From a checkpoint of a small masked spectrogram model: width 128, batches of 256.
Rows from block 4, named by matrix and row number. Rows with one number belong to one attention dimension. Each number is 500 + 25 x the weight over its row's rms, rounded and kept within 0 to 999. All counts start at 0. Numbers have three digits each. After the name is the row's rms in percent of the matrix's.
# v: attention value (model.blocks.4.attn.v.weight, 128x128), inputs 0-127
# proj: attention output (model.blocks.4.attn.proj.weight, 128x128, transposed), outputs 0-127
v.43 096:545506468490537504449513509504464480506473470477495494511493506510544528510496539554486506498507494492494489498521508493505460473492487508534496480483440450468504499513473520514528512498476501478458493500490465502454516475486518518516491507522495510519480526518519490515492523512474521479528506494545553450461499476473475500500480492445508495443546516466471477518460460478556479482471
proj.43 095:514549484511469506532500490506472478513478471529485486484529519491534454489521523493454481511506509484517532539480497522492495494450518471459495484468506524496515486505454485507487513501507467532520520506492479480475487529477485481464471436481511511491498522494437491500488465488489520523473530501490513542510469536519502531510530527508461541532487494428551512462487547511509523523520
v.44 096:494498461524513517485528494509524447495499516461470490493495499493474497522518537496530531514493477508496476559497499504481510515487524468525557479484519462516516475495540490510489501468513516498449489482526489471499527496487474514503491516429543527506473521526492489511479515562495506514526503473527494547439519527503496501566506468479519485479476464498484504507455562490517475522508
proj.44 088:538504506497479526491457467515480554545491464489458504520519494545503498503512471474444492502509507508492515481485444494490518553478506513455457557509480542466461512516477501527520483530533491534508524491472516531507463484474507512517484478510458506519510503500481492458527506475504532511492525519496465492467479502475447475506526519519509540513472498506479497441485494462476514499508
v.45 110:498449467516492446472538536486520496504445487532526514462491479481504475531489490505481504506472478471453486490521478494501518552533503511497543499492442504510514486507519509486507518478503475542499496483499492485483486494451482498507461553510513507528527540524489540494479482542470532514546498470492497492500448526482548527533522522532514472490522492530515553520482504514474482477490
proj.45 109:500490525530498480482507474516493548507548518501464472499480497570456489511507495474508537507496473533504492503486498514489484471518524505484508510523501502479462530517502549497467463534450479518483521534499517505519448476496530513481463499491532499447488504496538473477503514453499531481517444489461542515472506468518482480538521462457540473523502509468455505486495517505529512496499
v.46 105:556551506473510473498509474497489507530431500467472476499485497518469510520475498492519481516510471500531520504486500524513501487488502496480483508472525491514524514517527529501494483509502450419500499425502512498546516500538490492509494511511486505506557492537474494470495522484489502549478486530525486540455501414519518488529506510506499495490535520469454494477481500497473491482495
proj.46 102:485467481499507496458490476491503520478539501483515488517556473457476527472499530466495499519515530502500523511548507440470508518515534514470532476485483539465476478500485516508505494511519486559515508535539526496456508595529506465549519507489514515479528510491529469487448481492503483508500495514492495506499492494450477506440502491524490463519496510498515498480520491497517501537522
v.47 103:504539461492476490511510497476529528485511500460498485521462496479457482475476521488502467480435527500512484505489495492515481451469480464498452500517498468442486500500505473502528543514548514477431502546565503509525509492473520498488546507544497513511524543514525529505506507482484511461548490497513499470506536517494517492477500506483496454523476505498459516523488490505537515488486
proj.47 097:487486542562495480537516504498517465501533495520462497453507523487496517501503472492521525503532509515507514531453517478503487545503478508519509524505491490549487535531453484497500486448541507473547469487494491473483500464525499471500468476467529501473516489498461499469488520528494490512512539504461480489510519484474520499498501546519446513477506497526520568458512476493436507502508
v.48 110:512478457522490539504539532494485488522458485468571479503493482533535517489511500488503509432497585469454509485517487494492504456513529495487466526466506512485484488497469441492507495471484479531528496492519484481511509508481485486538496518547481515529506530498512527508478475466508535488560513516507511473495477535492490484486532485485518466459494484471516519527521487478499479495522
proj.48 098:478504536479482514475493503517470507474515556491446485458483533501479466475496522487529503494516458520500521509449524535514508500496528481461508479512478527459506498524484488461462485457495477496452534491512545486505472461470490543502497501479509504496492517490545515506511525494505492523494488477490510530548522448541476493543537526514498505479499488492552551475470521544488504494468
v.49 100:502519538512474526514498513493511484450511552505511477456464528481477484490464482511485501492526476516533533494490522482459565468497508504438488519477510500481488489513565491509502490466551475489539488501535482511522533522525494521464501475534450514473514521486507476449477493478460498513509473475478481570477524497490474509513507505503499467497508483464492519550524501492493480491507
proj.49 099:479462486510524478481488450518500550469498487485501498520532496531499503523504477413517505524504506531464483495478507506485513538545502468543507532567513543513493502524521539472521505523497473490465509500489503511467461496483517475518482507454501479510507461505492481536479536499516496524472500463523453435507477477489524503490505517482480471494529487548523472501486465490475517487503
v.50 107:502488534478477495474486489494487522529549461492535496507462510466499515485495518506508495474535498472438512491528488475490518514480509498501518530512494488498514520492469506493501470525469537552559474502513531505542493464518479514536487468536517501473465494456494496520485516506516497487576524495497469542532519486487518483520467520574495476446501514556491506493487490512460499497513
proj.50 100:501536503515504494514508507502517480491475517489451476473501448478477488549474514486484499490464491496568492501471513507504506461527519520526490493487493489468469514491474506523492561482515543506457513507547557541497503457515506525496541493474514491514472495500526508498531510468499489505508461480488522425535457479468536468472506486499549474490506513525530482492503525500526523479461
v.51 092:532490522512511531493530507497516468525515478485490537535491498517506499526455493506529493477491500455468495507501481467491499505502475521472477462518491525511456483470469512466497485502492445512512479492458505505495519500536498483520534497538503506494495472475471506512485485471527512503529489505444483526496432529528489553505527519522502505574502504556500523455535477444522519546506
proj.51 089:512522482476510451473456530500507489533528508509501496499468494552473521581459506495537495493510512516504509455521482515501486509516508508508506513511517475443522492460474503541492479455487532512496488558529521500469509522474495538454539496536505521504504531510552532476460492519505491483524503481516471446526521455544481499510478470491502476515510493494495507519502499473494534537508
v.52 111:464477515475477518476538464517498496477533536515498504522566474520513500500506478461489459505439453528463473488524443497508487504559494510486479509506504487474467515505521506505508516494524474512470500475559478512513507527471527500497510560477476476477509510497510530534505500491495485501453479475487480501498544496491467521536506488498515546529507495491495558516487475544471534520501
proj.52 109:512508542545535457505507501492537515550468525494464494467401548494484536505505529509518509457482514513486510496515542445495491502492530545497485501529547495561503470513526517537480482493481478484469500491463490500503476485494505503535447517516527501504528497506488472505519472510492499489488535490517491487487444486498477517479505505531505521510501512499440507496507512487469494475490
v.53 099:479499489505477511503469535507522450465490484516461477458529527514486497502484474525531521543532465497495538511508492494489555484477459519523508494501497461473550475485511525449487526483479532464578522514515539515485475522472488505517521491505533531519504509487478496457507566488473464455510500455522510488531523490488458510512498505525515509490508500490490533529490506475521471495485
proj.53 100:543511511463484519473486485520552562505498477490482492523471537500508496524506519473504523525488527515482461496514508521495519484586464476527504513498494530516483532514542511511575510509544484535462517487465473535541518529486489506463550496456475497509493444512493462504519483500505510504500490483466518505505502541503501516492497488486487510547513513519500487480462483496502543478511
v.54 110:504480511449431529487543476512510488481481498534480536498499497491517510494470498507467495509510508490564539468481485481534504540514477510487540469511557552528471546490519430475502497512510490542508514485476518483528523508505506497511480500469458492504480502511494504530532490525491481543474486507466511469497497504417521515479516525511476523496487498490547477492506487498467500491491
proj.54 107:514484433514555500455457538488484502512503517484506497484492453506500497481516502501563505474486532461512479522488547489494499509497516487525466478507545474527517501498484484472473508480419484475483490507483503499511505494524500511512524493545464509556546505496543507514509522474490488497499441505533530554468490474529495528489485481486505502505492515475473469483526494541520501462499
v.55 100:521509510489485517505503523476518489453515522484504503475475513484551532511487512493491524500505502491542529491531499511522537502517494464484481488525443491453527518489490489498536471494526472517512514528478470492482541550519514520506492524569495489459454506492497465458520494471482455477550493464516477516476465524520470494522491483507505504547519487503477524527502477414520472499498
proj.55 092:528539452501493500508496498516527532504503535465522490507496511534496510504502455397530453482564481508478473488469519546481522540494483478554521520508512512510466495519497529535483521479488500492526511528485497509461483531467505494459501509466517457486499472536480507505529475527523497503510483486555481502509536463504533510535479504495479508506497487501508477488459513504499527474508
v.56 106:465488508564528493497503511510477467442512480488462474513515498499500528488524506558504520507551452538520545513481520514501485517489504496491468477523471499472489530484492499490540452535509463523510485489498547508509515501491521505491482472452471512482505488501502500489484573482515500477518502482473503526435454490545536493508474504501477478460478479467499497535487486531531517485503
proj.56 106:497508517503483489498499475507514539514454516509529500513521465512518450516511491485484538545497513494427504508581474523510509510477541498487518484471476535540501495473511440514483489488552510512511496487497501514523501529506479504470502480522484497551467475512465508492503498515485506460497479509518480515515504500505508478447494526484500568500497483506564466461508449468488496470481
v.57 095:469528456462507533512491529510495510568500536513533493439528486501515466508485490531517547521514496512472506473495465503461531504484528504510531538455498467536555508510498448514474495490526518476518513448513518486512517478451481520494496501531485512507508503502493503482533499526469526506479483472501526446524491490512526459470505496513529510488493505498445458476513539509533493512487
proj.57 095:518472485508483525454507487499474497461503520490475490548498512515512519486530534516473493495525506470526496504476523506484493492520487508531472512522515557427454493511531543503499510512495506533471512520472512536502478487512534494484505504428499493504422515498559496520503520493506484519531510492493513561487510503499473482554515478487496502525482516557515470513475493488457490474538
v.58 109:531494472483498488498498493498502458448504503545520491501500495505466506477487517518501493521484529529511518481499513507516501523484481527523505523470469488467507526505485494501503475496530460550523519513528505472479487526484480485518497513504540520503469532494470497495562584517504495469526485465482480524524444485492481489527503484522523528503520479517483579454499551433519473508472
proj.58 107:492509494517523543466485488506486547554508534457491510501459524453467501500525506455476526503491472447502508491486483511487505472497521486504450522545498497537513539496506484509478507494566493523521495497477497500521520536472509529462514488456504502445496503499488500503540473479497510501524466558487515501505511478482528496499492517516543516556558525525484498501479468472475541500520
v.59 098:489469486521509514554474490501473508519483491506523505476508498515476530516525498483549526526512439514469494518513534491502531498478494472524528495480490524533514512478464538487496471535543492506531473488487492527442494521471482489507500493508524512491503459480516493503545502538486459510499530479522490505528486492485507524448505490473527509483479530528594493467547461519446510491505
proj.59 096:540515479479549481550530481492475508489467495461565484521470468507480478485471490522535537507472486456513477483532476515487496490491468514519523454486531488484478491478521494531522528499486542505503526486497471495484494493523501543477539510526474503518492526518514493512513505517487498514543436471484475551469490548476500460541516466505466472519536458478502513514482514518501491495524
v.60 102:479501457430512507497486489527414516477532537473538520506459504477496510504507501466474495489462501493509514539488504476487521505480519513496509521492541503511469468484519497503500530453500509497501547480516496510515494473515506510507502443463528466500484453480522518529484510533493515483507540489586509515517505511527538495492463486495497458483475515536537526465523481516487500503504
proj.60 096:556511522548509490556510485518501486488502513480471515520481462501529461512493501553511490466470504511546479523440527456512499512507511472503521523470515506509478542482500479474527512491509485490448506491489503474473535471499437523508471537528557470504520526508510499482505512469517490538530506471503508452523485484465445492501488504471507518516505482475522495551484471498476479509491
v.61 096:535502499516521490503524491516485500465510532532527520495466505510560494494492472468473520506503476466502514478527539497504493494480518492511476514441530448441479481515494460502510482480518473457528471520481504493478515529490478510457533529519466500463511528490519484525500487465543500498526535511510447502540476483487487520502506547555525495500507509459463530513546492454492475526502
proj.61 084:448503485482507519501516502532519519506527502446478487511489517456483498481535479499496531474513522492526511524499460538498498505467491509531479532529486565508512515461487533451464527489459447504480501489543506473479485529487544518507548528477517504473531467508493457510487487524524508532488514500497500512532498487533528501491509492481442549443513476529488516501490503546493506468515
v.62 098:535475514512484550500512475529526503522515467468564476504516466491511500522533498548532513467479532457453459488493448500505494459521505459499526513529523510501505467493462490491530486505468500509537516489468489488524495497459459487487462526491489507493466511509497510511494491464501485480566553502538488518487508545523490505483482489517493504510507476503529468479530460461459520477495
proj.62 091:532481494492464461465501523485495481475489521474506463471474503506492497474467506470519429512534483456571533520500492509521511494513497513432488482500504486458512499499483534513498568491533495463514520503502536482540484491493479513492490492558486508537512507502518487491502514499499513524504463486468527498496460478520472513536549508483539538487479493474536533509498555495524510491502
v.63 090:493559542469476481484508452503512515526495502532521497495542493519500482491494485485479521480501551497461474475489514482504504516541531475514534492514500493503483487518478458493489513514498495526472519524494466529521513520509474523462479490443492520537453522536501485481550529562473495510477520502455501551512524522522486499534544513512483524496499516491535505504490493430459529530513
proj.63 087:458481474491537532488490516499500507494528520460494490523522535492483495525514513486525483477477482447532528497506504493506514505527476521497495508497495474485538487528477491503513514530437484486554520501491536490506496455468550505502460516511482495576494475484475531501520512530503489542523551482518507493488467495484483538469538516494523540478509463499428491473501533464490492539479
v.64 105:487468514500506529530484489529457509504502509522499521489561496475530502500483535486522505534446492484493547488483511497469454483503506479539519511545478504501536497500550483492507486513489518478446514449511515542556503502471477505516482472501479474475479520503501513488508513521540471526561502542452481515505461532485450509534523508484476492515507464457508501475465477509523499525505
proj.64 113:587494471490502462508489533487551440533494526509484498516449534476485477498512469535496520485487521470474466534496485493526482455501533538447503490507523511530484522506477499540463512505504502533485481515536554491500529530476490505511471531529482477506539494485516481522483477496503528471444499518491503501485478492520548524479487530493499523508471509534480503495483529486504489521477
v.65 095:486494517512506538512508499535472502521524466474492516541458494543542480468503493492506451499497491503502479534504500463534481540497482533528512491521513455470522492515556497536499552546502489472465508469511544451478538487486521488498498530494528547489473486472497544496511502532456509475478517531516503457473477506503507528529511483484503499518504503483496484460508523515425499521495
proj.65 104:518480488509480525510514512470496481506510529533508497518471462468492509545487525454545487508547516493500490532493461495481505484482502486506501469506468550497424497487442513500499484502510517509500450530500502525519499502553476541501539497511466521542479516504505502505478478492476488489532522474463440452507492446494469547500530491511499509521484488518453495554491517506526500497525
v.66 082:491504471491534496486468531469501517517520521498527489537482467486482477519483519473477509478491471519520482476478543494541507516500504509545507527469450481530460539518488520497540468526465515511461511498488523506456538504538474511556504503503477490490505515504514516452500529493393514487511539543473505490493496509517481509512484472556487506505507509495505491504498478480515486508555
proj.66 081:484476507532506532481543503501501486458459499505486535458490512500517507452524528521523498523516538472472529518525468486468499481517528427468490504531495511534541529567486491518499506507515502529506463505531485505497508515505520481469536565483499464463495515502499503491477482503503458499452472475534490470495489496514518487478514530487489497488503456482491511542469547524510486513449
v.67 095:494537517494532472473474488467489479478500480522468518475492479547486494477532497555500540529509543514465514518525484476463491506498461478456484475522498524483489470509498513494490489483500521476525488551490471488507459496490501494490506484491464501526509503572490503553521526492542514458440527443501494505527496434485536483473532519505488481500474505501492497514486471466501508467472
proj.67 099:488529496497462517507521503496496539484477513474547481524524500502494478453482451443497462455449483504518500533449510493511489517476470504538498517503506509499512511510509551534519495546507454494474536442484488457474486449492464515502497495499533523499470527505488477511500526530480521472566480569519481530495506503505477518490481515499517520536501489514525489502511527489512488483521